Rows from block 9 of a small image classifier, named by matrix and row number. Rows with one number within an expert belong to one neuron, the router's apart. Each number is 500 + 40 x the weight over its row's rms, rounded and kept within 0 to 999. All counts start at 0. Numbers have three digits each. After the name is the row's rms in percent of the matrix's.
After each expert's rows are labels from the 100 images, of 14848, where the router gives the expert most weight on average: "strongest on" is what is common among them. Only what is clearly more common there than usual is listed. The data: dead-leaves pictures: piles of overlapping shapes. In brackets: how many of the 100.
# router: router (model.blocks.9.mlp.router.weight, 16x192, trained with AdamW), inputs 0-191
# up: expert up (model.blocks.9.mlp.up, 16x192x192), inputs 0-191
# down: expert down (model.blocks.9.mlp.down, 16x192x192, transposed), outputs 0-191

# expert 1
router.1 093:445419536520547479478444566550523500498583533561499552533460586501518519529523482448491529537524530500460520504488468553484452445502538504539504479472458484433430526554504422524557504522524471535431482513541530533506492555537464527558474569458472425501502496505546533556451514503460520484433575532503453517478579448572525519434532545455451465563566523452487599486485447427533505492425527579474462485493511501531435467459485459451526585479473489506571479487486560545513486466459538494478473503541551528454481458503484481522501494429511514549507448427506473506517537456493539454
up.0 113:575467488524490529569463471527405428530516498537585492462466485579535507431434553476381550504506546478520494498508569521534464448529429524455513494529483538585479466504505497522484506473520523502478504457425524542514460539547486466539515499465478494548580510484499518483515432531518546504512499474460485454520462462479526533493527515487501485577500541539488464547560613531478504527485573506495522430481581572531479463574533524526524521457505482430471501521493465487526505505558531533527419512534515582487559492524546432563438481495543558423514476485524475491429482537436487503
down.0 095:448507481547528511428486540467489545500531515532491468510554471482425524529499462596587404526503494480434525513461469492435512540447584458491452467439464445370480491524568462569512484521504459486485473513528552545583538480460552491584463512398450503457433489521467452500543503487516503489470550534524501540470524566498466465414421525460506508482539440521548511444508586477516465490439449520494492482526527391446568533484487491460547517543512475519499487448484505464476502438529505474485524456488506537510463540518466485446552470488477511503516469519532495478515546478524488564
up.1 108:531517434531465487512456508439436483454529482485420537524537533567536527476525497508572525467476515541444483544503439455506460452526554537469555552462521502478532437444482495456470544501527473478582486505489542515546454515477495522539495549418517514528451437516513455515487474578466479499495431477576448464475532533509441510380490492447486501480505433448449458513554468423552523480497510493504451480525526457504553548445523472423534551505549578446497539503543524486506462473502473538459436492424482483553521544441603490535468494503494534507392456461552501554463470483475484517
down.1 099:478474466489507562490545471546494477519533488542495516476499550511453497498499446513510526551475429569467473498499528526526565519458481474629499514519390476498481525448509445456535435539445459501491540527588472481423513550534481461475553529472582523494539467464476449453488521521514370517433463471544470515452523536550480494536510483364549519565453509494511524505513511487510495521528426566549473549514473487448498441437524534510451543489532465526517490527488526561475501495480495472418483561472525499471499479517515484472524417432462392554512460503546485481459469473539478498
up.2 121:566464436465546451479478469482502499487522494523488496416485602530479585490529524403548527490492513499567417515528534491490492546521512478420560522501451466543456519485537496537527566525424454493570499496496479587509516457534412518532453549463480500547537451471552513471534512514484503531462508509447552449481469520590497420544430498465497443475522553501484578501437420505510525527481519498525503537483460529463531498524505479507527573494528559450478477491478547541403508562491503513503461472510568494402474497475541557504433459485508537514562546408498541512467504483464480490
down.2 116:472551548531479608491493467555466525536486484562475506567511483546482462547451435538436522506543447469374509504479488571494520466482556476500488548455525473468504465515492503489512478531487548479455568506562540449548439491486524513454462471458505519492440544493447512536470511473550478489529566543537533573441503439481528506440556494564527477444418458516501496487560562500449478467567484503443504451505549480525437516498497513476515414460484446570532540451567450556520500521470442545501501475468511519512498508515502459484564460395428495457504450498533438470514419497525471546
strongest on: vivid (98)

# expert 4
router.4 099:548483554453456441524508444481454507441505466454428494551516447457522459525415544522525525464485512504475496508469469457452505536511541544426545519484466500484537448544493523531490506518512504494564531504473468509555502484429559549504494422421482518420432448501516529565526579463544545490562434510520544529449524505520536477486503511543501548442464558425459449489569581479454516520455464445499520471545459561457553549566483576474516484489497554521433492469571456477540458553516464489461474488472444438488604549494447511496554539497483531508493467488495438535450545522530494532
up.0 142:469560529545467471491553450582542426434487504515578460494417498483502455405469459467495516507531467410576531489523495487506447490498492510483516497505433447463520521454510513494455528515478530533500519459470448521469574511474485497512546506512443541477478479470519536508533603493506537559509442486452563437541510459481499500512509527542462524429438518566509531570508498447500521497495492410543537607482608508515491496431502568519524515505546509411488495475562486462427523483513522550532517495526466415564479469553491450481487493504546524466529435520482455508466455560488574495
down.0 119:530417567524545520453480529375506513495421454443509522482532515558537497559462472582477485542438493554497453515522430504453563502515446487486502584441498574463494532507477489553521542514451483487545514519472507439516418507529539507507506495483514501454487466476490502502483533498509475503481505537511484540487536499564455500463526489573559450445504507448508430434494549532458556517529501517466407415495546537535487472498505522493484488548483496483412482603537484433595489579556488483428481532527547481432567468478459446460525517456476472488496471437483463481524529487553457475
up.1 075:502589518535516527479481497501514453479441486420558603527549493593458495505492410520440453485475464588481525498556471505466506449493506481504484539489484503510498533470521496428540496518488547549467541550444462481495502512452529489451473542527505504501551553504471449469545525490553449524437477504531499492441484438447441527495506482498540467510495451544509454491444458499449541455577480477507494520510462578444506517489512521510555523551498428557471589447451497518523494515542497429484558422428494515455519399523481579505502507404553557485504521509453432494507532479444446430
down.1 081:484459505501496503522426527458494543490525509488491473547518483488567518539498498545488510444481551438440466521386559538535537499500506476467537406542520467505508468547519552531458468515568482404568490488509508533524519504535496440493479462515503545592511466489456494515516515455523514489578490522526588541565532519464487473526484486579473429465505575566501446566502559526514521512487485415440510460501446489522490560566512500508502485478509459474487481441551519511469520500439465540543558458555451570547461491471521526472482399514476552577565502552548581496459546562448498470
up.2 102:521467510568503490490544459462510454461444530475541497513502451509494446463508524479542536468538487542497614519553493463459486474507533441509555537515438444510519490469516545476408525417544489510517519505524505460502527427368551545477491533534462530527541466450482504503543516507478518588446458508522538461501518544520499442574483545515461528454528502587484485542509476464503517467535529463513539542523537511570497528553513431418531502526480545468468567488504529455469476449461460477515537450475446516531470563489497605463391506479494479432499578456417501505487496512436460547
down.2 111:532483540495511468528459524460493539460533485569471510510544474491476510543510514473430486443380565509462460507432441519570512497453519518540509489554500497492513529458486535530489548550537503459513538546455523491544442525572518456471467482482540503418551564535505488568529438461561541471551503495534481519494536461542469504448472444546591562425452504422517553486532475564467544434532492546457482473491545531468486449548494557542541528471542435512482457531556562484509534483547549510519515507538442540408536436491444441496566514464467511533526553424528516478516517443530541471
strongest on: warm (100)

# expert 12
router.12 103:495488524451540514561532475545448510455538445422458498534544465463453484502487540501535453465516495458502459567506581491534519540459538556448538563452445496503421463513450545554523544461562558460533539523483556534538525501523462554461567488503443490439506510509545535512547547480444531482511476537501546536414498496533510454499442442535474524544486543457521591561528562478465519565489497480532580496532524558400480539536471562517479490557548441490465483439508467492510505543477439458429517476430496455447534510493489529500550539535493556530555522568545475486506560451521474531
up.0 130:556496528496486511456496513493450488500524530534553509551433511537516486469423478440505523462483528514503579560563547536473432486453533455468475541509459502450448542463496469536509507583525519512428479461498504564566492502403509537467473446441435542495530490538466532540538532465490558538481501438531511453501408455529501488444434502449495554467514529413473456496483526515538510486518491557477481523562465560531524453471527501424515557497488614480515581482521556530474556530448491460479472473552458476492514487542438524497613467504541554532457500490465463478465436449452534457
down.0 139:505525468498489437544540522497510488485531590458488565457518435546566546485470486539535551451446485550444453501442472564476467487599541533540533444588546489440558556526467479511483499527518508493582524510562516548561517513460522564470532515470557503534445507515468491481498486475541504532575566399490508535570510502465434528493493513545536501539511492488510515512578477521507492504490491488451530506516476499462503455512515515535551590482494516489446494436483453588471442546526511564435497521489529503467524455488526557455510553476422513504566564436520477527414464446510441567
up.1 072:494522489495569505534559507448519549498510506471510513454504467515492577516555478536489472475451451441484569477531501557485479493431498448470417463555464492484534457532460565472479545488507510445478459505549475470538538485546536462484440523499552458480549512552498442535519495517481557519517474465462471497492455476438550529525455418461530591586473447514549489483490487530478493443572506557460487590466478439479463500502517461528511412432464473524532560449463543527489620537483496454491542527522476541404500510509533447509444457536463504490487643527485513465523545490549489489
down.1 074:499455612540515482576501469513479484563461449481534498545515538509493515433536498422471452476503540557511528482635517493508575445545452511430525533523426524510523572434512473515576564527506546464534541557487453536419529500519496479505542520397522481482486542527528576525475496512457472506521479496508499453467533513501483530563493538491402499509497511502452505512537542513547524532421547561488468623551505507481488481500529443473517558542559446533466489472511493511464497394468531464555511446521480493517490436515504487551515536453513445491492514536434487476472529545494483519
up.2 107:522519518528493460435452447497546520487494529532485433516511516471480466491491467500434550479511455527457513404607447477522476513493522499505493553505441482506462512480460520561477410461492495491487556509512535568422454451501410472508595471453506567501520460472394463537502494500477519493486484463504523536497460524526459492479575526467481555447453550488515555489556511540495505508483403472542544548566525426493478499458454538520487532445553486470465564462495457445515513510510510611497604466493435503523534533497493500522595540542471413503524494486487506506490513516430565542
down.2 109:472518497480589490491512465518452499545465470435484450412477506550535515490541487499542572539479520512506497573454552480451536495492412450509512565465523471508502499492573567522536571510479496508476542541473496484520559497550590546507527519499513485457415506513503523487501446517510479429521494532537464472467473440537531509533480469537525490455477495471484510462560516480544498482512539560508500506510492537521522517531483478484469452518420478568423477546504508445513524525595633435553531472537580557474534528529561507528463501572552485426395522447480457549473527465595492493
strongest on: warm (100)

# expert 14
router.14 098:459475532479491504483464530539525517457507503544573464518457467424546455545448482551438545503515473564469557491451473495486513512436512441506497464459501474500467527553551456528547435523484474552466483522499510394511468547507573542524474462556478490529478465445506553546471470514533447489465530524462434552472505545551546522434547534428458468486470442462458446449452472485438462509518554538478439469539473531535505488489455435461507464453478504579548439522535547480515481468476459478510495559572530394447466472586448572470537419458511489551529495485527475539553501534461469478
up.0 099:481475518512516505505495510508488549437522545479518450498550501511492449525563523520501520512491482491458533514534587472512492429515522501522484480490555482470505514559525493492503489523566440440535512527498516614482426493511507518509429425451574454490462475473511553442519492512474470514601469516434526504545468428453470478515523531522454445504438504542472472500487489471473533618496553546550476607446468478518503509463533432471461503525514563462486529550562487398503507412516506534518563481504598488492525488525547418535539577530524489514484400504500521530488439539530569473
down.0 085:538530461506504512461504535558479431539496538548555501498439587481519449422486517527475479485524423449515461499554484547503520513531440555502542500521472478528421547470448523485486571535498581524475493500480462545497557530508489507473512593492476559558548452474443462529460521507531506375452481510488570445499497570534505490458486564486494556470542501473539481538537475477529508505421490484536535504513540405485476467465548510474547531516476395489465551503487506465463517447553483497457426546498501510435504481460554536547461528488452496465502527443533502455442500405395486515
up.1 069:484515460475481438490530458507499507505529509454487496489435487467532528480451466495528441466409545537503498535518503518456415524490555525484466513516491517497526571515460536463492499499523499473411447503534485445552485465514539515464528512526552495519559515421487492469497471515496457541488552464522466460583498510502416548516466472564505502537565452565500488512456415552485495463516560553421534467444568521473458527536521517592527450509444469558597505458439499457492519448495516475471509509553586545510411530465475582498543484530551556471424503501491471454458410520581484554
down.1 084:452464475516458442530506502605509542492478545512460534503546510473465485585472478474529525577538551498449507469467503478486473451447470479542533514436516515430532489510520485506435503492519517525580506482534529516500615489546537477542495495522491483554440443505492515546513513550459435516513511465544469601471545475473531537504568472425489481533407526520472505484526571486558453545508564462540501547526400472445490457533473520436498486557505519528519483532486532596524560456416439501504463456522507491592539533515508479551433440517560515499519483466501522531516470442432562498
up.2 089:503510554469476469453550497527486403517522459526557465539478417500437444434514519541441505497467425514499559540542485528515485472508461479435547571471551511434485416543571507491523507422507455494523520485529493550498511459546463444495497525477507512506426536511485569538462466515520506478555482477458487480483515533528403480503553519434472504474386484507447512521509534526495524472497488512483508563496509560546468505527479563451497455477480516428511523508431469436505524511418492569473504459508524569551473401469539480577501421498476527463476392494523493488448536530422527495
down.2 101:465487554510541458486503509456503574527486512494437488491501473470516502448559515532444485512559548489495499467486571476457499537467502511501441483463467501544432522503548519541574454593513476466465480497488463526494514539419535521509548504426493552536568454508557471476510581518489502505457494531531500511504503474523617423473489507508459504431625512498519444471509524455472431504527534501545497461500514481503542470472476472421526534437461507552540533475480494421498532535539522441432499531419469506608521515488479462566449527468501408492519583491472494536526552407540505447
strongest on: vivid (100)

# expert 13
router.13 103:561547404532457486498464492429490508497459462524463504511470433505519482519522562492450538490565502544482535495499515456540435438525529491421544468536558554517525463456519540484468539468476479557511435431546510536528521475424551495530489455536527574553567453455533466525550537570509550472569460516429546515557471587463527559467453475468494467446499491507439454477487472485464559441526508468512491547541455432543455494557454458428501518482508538472443497512551470559519543487469555578560473553537468458540508476486552509509446494552476497491421493519467500544512481513502450434
up.0 098:508525511473460429495535526548415435446527570487529543592437524477540511485460426474465533487516531488519496503472515502460486460507514494447450529435514470444458484491524524498498542479499479396500546544467560481580565512557492564507454554445442569555510516533482555473526453515479529487446469484412532468505456509511558519532443557508421510487515486451499525554441597584523529510488524533509456546500501528533503517489544542470513482534500490448571575432464555484455618523502503480488463503498481453535564471503544525506524527541454601485511481510493529533502479476457529542
down.0 112:515519565444500555410519468478520504441470528514485506499504533526479496488483563502545504567478523405543485490501499488480452514497519510427494361532477502510522499573492547522533516513573491593518439485540529475459456495486495431439471525554530453515430433458514416556507516515499512534514516523500566559525546523457494547500498447531560568522521493574476449409546451468485505495460485431464549510493509466523491520537424523546559470575498441434483469541540431496496483465547523569485520532432506459534527500490491531470512478530453475480422526520505536495504435547581463505
up.1 151:483547525454525595518548480524509523466495511512505482510517404462505509523463485579537476488423447541575528522524514486497543496439505578499483517474531507513500464504415553438395522499512503458512511561449498492482576518512580522531435465549569485463509554460398513486498523450516482455531397527523511539487523500485455466540522447542534486510495447586475431502506542549405479461564583505510468421496479571502483533472533457554506447550474509496511493533514450489565511513489471470521545530487432457461455475560484518479498492431518452516499470569523489482484495578530478507
down.1 146:504500492479483547472561480515468533519509511472523465497509522504535595464452560514469477524423475473424509530480519491431494570500474528493493475495455490543501501521501548492531468482515545516549439559490507474513538530459599447487494488503497479486488538465492519533465520457557496479519529558494541452549439491474476496513448399576550447462504503479501534464521545556499547462573522457439551489593518503490566493545502492534439522534537420500461499545471477477562576499518535542450564518543420472511545484422600541437512503566454577494461584477517597465516522515563539504
up.2 070:482508542451508464421474455485447461502434534587492546432570561481487526530501486422578463475482528471518478486503511507488543549516502493443488531476466524453454526507541451519505459502487447509515513446465525528469509559470481505503503510527468513512556516557511496434497491509482404554434419561480478558513476496492550532509572562502386480475477529484562510480470434460507491519523532484491519501518540501481525538482531469520542527496491520503449462488502463470461534533524459490597531449590549458427406494487562442522491447527518543595501474465498456479473422538550460386
down.2 068:499544513483589533582516450524557509461560506450448544546453527551495488473474512456436512514513472578494514559461547440479489496490509480491498461489521489528472457494552523509498478493513565508547535494551469500542494500465459567475494505468555477537539485455540535553498445496482573521468488472475529515529485526484439458472432429467587520531513520514440507536527514483485514512459479563572546524467514544546472484490492557451530549508539501440477523437523556541543584533473557498465492418483490542529511559447411604489455487436455548443496492551599491480502463412486584549
strongest on: earthy (100)

# expert 11
router.11 090:439491433541531490466486560451494558523433498468440475481501528531466505471592556455537440475500462470536480477527550509519494452517523488465545529500567563493515469425478531471461585432496527506514457459539523580510483506514433452557444532542572437494554520489491465475493460551445513468480558515445557484516475475449478540462464433509453531550558551554481565510489427480510540493502469469531520488533504429522490514510464494528485546565538431474457532534466417536550539512492555538481501545482488547543472485443567507504420564532525492485443525468477505537526529464559390485
up.0 097:484527553540503499486510601489570471442511506472506590465515482535436556505563484537560546514563464529498559427464515550521509418429523561471532443479524498503516513464535475420502475476495463458499479479527633453492452507491573472500496475529494443432420504550535555428491520472466534504457506489486498500479508491526476478538536531514469520587529476520493563502553416502412518481465463521563502469481486537556531484472468493502554493588488503480480511552518486519552519502517490480460547475486528566493492493524430579486449529415457457522521559513541509544530455454489418483
down.0 096:529440448460487532525524373508509512509534511474514466553474486465517528495472548498410452465508531474529506560495493526487489518567501423488388455535478503495539445526487478497495544532525530432523454473470472530541508579463499513512425507491471480595539457475529444523523540496521476537549504529518485530537500492433517469468423452470519539506577548446555446457486577511493428529555492480502594472545511501443511499506528467475452503449499483567457530488531525524461502485532515532528436527451512392577573491446597489471531510574453515535453508549479486484489538525509562511
up.1 076:476519485497446543518437446488555533506532539498518541462439471555445454499547501487468519553499473472410515520473551475532528529498486515458558512527434491420490479544595467431498453545485527411445535501480506405519538447541488511505422549514497476498514526410542475478528459482478492450439578468544531509473415534534475547519524541493480494464478468425565482487452559484470478464555538457507504485457561498482498449512494612473455454506477471464533532573504466478482526449467446417517572531483563479501552490491489531462549476500462576543515522507522456540510570547479525497
down.1 080:527472496502510492512489492500506466497536536504555539463488468512540520554500443535460533545557480512589514472524419543549447476533544551509486478459459529462565499490506480517569467459489444533533507537540471468463501484518487521534483536465516536457540500508548502443453558542436503606542411585522539469421513525523539452469463517514499512520408536483468500481479434490546471434492546545497502558488489459495538539484539420488587554529523535526469443481540465499437422517521500523437524528472487520552533488458474532469519482410617486547413420436556526530505472487510473460
up.2 101:517494454508510495509526571450489452490522513515447512458531515495475561452497485475453469519488483479561515476458552546571546477526433551477558485459567490467540462466555517521415584487475546509500515550522466505501470501481513478509493464460507468464474497497430459447470414448496594573508484472451485474477428486464428531540520491498522591464397508561550386534480503502518471477432430538490459566476516493515521492592478550528533457483456490452464553581548471508533529510503496509448520492497499550470572537595475478523549484527545494486425512508478480518447563487504556512
down.2 093:515513464493497561486423475576488482545462414521408489521542501544422462547512495472461460551508456491429472509517422489477531526431570456556516425518481564465498507543435495497539533466485471480472491517470535462469515557515532453504451549557545448515560463441476493518497575512463469454485478517518514514491529512500495493506504468490498461488533530442475578474478527516442525463598570499521523561547493545506537423424499514430495524530532417461481479474513486460570524514468513629461556489540501515426535443460493488532439501492435493583528510473519478491571495469507476497
strongest on: grey (99)

# expert 9
router.9 118:516554438522443559503574525538432417541521525493538541453479498560487541436573447505513483533508538517527492572484522471544508525461463555558500571470510459487464498512473493427422471524439476418456565484486480521531579518530473531508526465457534559525545553532462507415561517498524450547538445472549496452552456459521430437515463525526517470560517484564527482553427470529545454509550564526493561551494536535533447550459531457523422503530484531495540516450453483454472525562480523471537540465460543484475491489503555470506494499468491544518465514464557495453538428489518526556
up.0 127:530556472449581587551440462482523369428461502475500449549518474521506531435483490581538516542503484469540522487516540468464496563435484451509490452499554488471453500516515519515471520421493449493496459476517509434535501478517496474511445484533531510461532417481453457518557499555500511475509470472495489467509497534497508537483567483490514513484523486434456484529486505547461502555510484478518523519519508566514508479451486457542498420485429537485528484516549466449454495522533555510547548511588511484538530542675467405515535494456501443484452518561432453460474582498524496527
down.0 135:560506513439490541491509507524481601567538546483527506476424528479523579531479487428502521464466475522436539503522535499473516529463462481516418520522475533502494494526498476462486533491474522501510627523471505377458538478461657478534472473461521528543540519472507453511493470495478495486472494547479475525550428484550523462479476438510541467516452535586429569607473566542534411451490484560412459481505414515522494467510486516496442502513513521553537508486445563489507464431447471516495509525504516482468525546522519530502511494427532554479497502474471474487499488477444504510
up.1 085:501607529513515481441543513494518513493484488471463561530513502511536502435454479567468442526498475497513527517542471494427494413498465489458530436528497500487487536514443428553444506481490430483442521528505465506515482540537552448505510497426456465517475503496522524473504525537504501415511495540547529454476476461447414505510455524531524476492517430522506461526507517504533502442505573546568531493461523391513427503468497475527499523485587524479489547522536442511537462482482505475458616408539540528457524470566532446417443499546515551532445481452436550427461485493406512455
down.1 097:486524460561545514575523495541515491507493498489542381457473531503502478507456497468542514536535533487518498554430489520488539518389492545556485527517485482506472476401503486480532471478467537471511478563523516538499459437465467502549445546502611541453572475478474454475526542464505475456500497522483493449512545503492520547429483555482539504522520536552524533464491549521505436507570417444455509497527480581533504527478486506526500460479397526482460491444531541479495475540497502515561482511495485472435450439506481528479588497458517499414519411572563442593542419513541482507
up.2 142:486488489481549528504481456425461449522470515490476543473485473535430493511550425544462409598539465503482517518541496491513486469491501514514541466497540506438397538475421591481470568479467518443436547500483458442469568521568501501543575522550534537506560501559550572534475556420470453458562495456533461471489468524466548510473496508425446437479510486514498486526464542533461515500472411545516505542570445459502475537434530450466476441502550485446469508502487525557512423540506522488479535472510500451451538516540432441505548504451491442508510528444538482486474515438489515514
down.2 118:508415478569553493469461559490490484478505518517565506512487540501594475454432483524530545523552523531509496537543528493527542478464478512453541578407541491516460575479503519452517460526502460549474508508518530535513504487463459576562567495408487464516524481469524495426521523570455474531457503526510542441486463587519460514591543539463503508480510506496554525516497521488515483433508560473530550450402557435559486547504526498509428547564463499486492540485558556511551451538584510507465471508431489517517503498520428524437481477527531557481528447505541414569530476442507486485
strongest on: cool (100)

# expert 2
router.2 094:566451525531447451435555558486479499509495546507501539454461497544537576451477470423487544510459564463529529459446516538481447552482477482526465566531545521453530546532479438497478448527458439472531508466586506556548512443440510496542459531486495553513530462558422449476511533545545470565473484473563459449532493452564436511557466505456541488517545540467513460504492459521583447422566472533453481547490480534510469477488501495554490512445442588540532546487482533528440535579448550473522462442539523517524494495520523456487539485519527552535447502447460481426532484456507542500
up.0 111:534485548518514513460518473563503539486516533473451487553530513550494503533480543483487538556496534521486457485499517561551500472519508503484463508505533485546560521473509491498605430527514467509516444543487598502508513508519424458519515589556572422527465526547541489531464531516449512517449449550464467470632529538501498507538544553547519460499460499515455534466505446533506482539546495562455443426509503448518514427472539558523551545479511590561482526502567430438508458545507525506516449550504571503487527448495508354450547520544524488517505501485514495537537508458470540429
down.0 105:527491524548474559539564533473480468547478485478528510441473605464524539539501521534604474471485552533550491477504412524445568570467438498483467507483463470557601556525530576543487574481467543470533481507580488526537531478502526524488546523538487537432499528476524499530545512491511512568467551492566554480376535470477509495506481436498544519463509518448517516484475573472500476440492538463542534494460432540447455536508497488549468458502454501478510468545494537564547558530481518513506446460455529503433534506518493627525440484504477470533542481518514500460473486488515461580
up.1 111:470506560504485485504430499471562573503433458533417465527444467529544450546497476465531490485510467456473427548478473491493497586482527505518489550464515513483530492537474473459520496484535544568496471487552481522521491482538449490528506471540411458476532527545612480498488524449504474489491513549513482555443406490498505471499513484534492544483459554538484467470482527563406483511466421463399538498509497514469481606458440474489463461499427498484513452504600486526509441437444465481526449539509569568553547494521528538413485520499467560534493455523498525478530521597471478532
down.1 102:538513475454503504527492509494491483444488489471486511528540498487462509463456559531497533512524524575447441542522569554552497453508531509456502454484410520485438469463498534565478464463530441464511546476431496489524500537520515540515511459500545510477422389513475528530536517569499481523493450531473461478504509503492584617452490543533547522439485511497514560421608421486527509566507512540548538510472470466508517513511498548514532577579512487543484493523504489523524613484476498557450532410471507382545525481555497436545541463520445496501551527482538483496517444460469540499
up.2 081:493527484516507465407448501483427518513559516468518471487526536512495500499512514553563527588495510497473456503436483474537536494475581483506523551477549458537527524458548553486522463472460440432482479433498535525552494487527508438445505483490498551518481485492475518429506455501437408528512544481470484518474482499492524362456449566458500529528506511502474515500548464561505472496477460436475441629441554525546498587482465472512506483531556525564439494437425485446467508489491498583477506490453519489500491487478516492484490536486490441541414519484494605488489608496508443515
down.2 101:474498532408452561507515485488562504505489491494496528506488463526503510554507534457522420438524458522552615492561479468474446486513511486495448497452428473446525488538524480481548488495536516503534487501423483431472488450507450488465454463492598499481547554510539418555489479550434519503530470505527553488548572518579491550517501528589487512497476454516528504522465498427488516590493547481506471424552529524514476470497447570509521481509456505496454428541601504464525543444458552473533534546523433490461489483554469472503472465475604513438477498468573467527472464534512572487
strongest on: cool (99)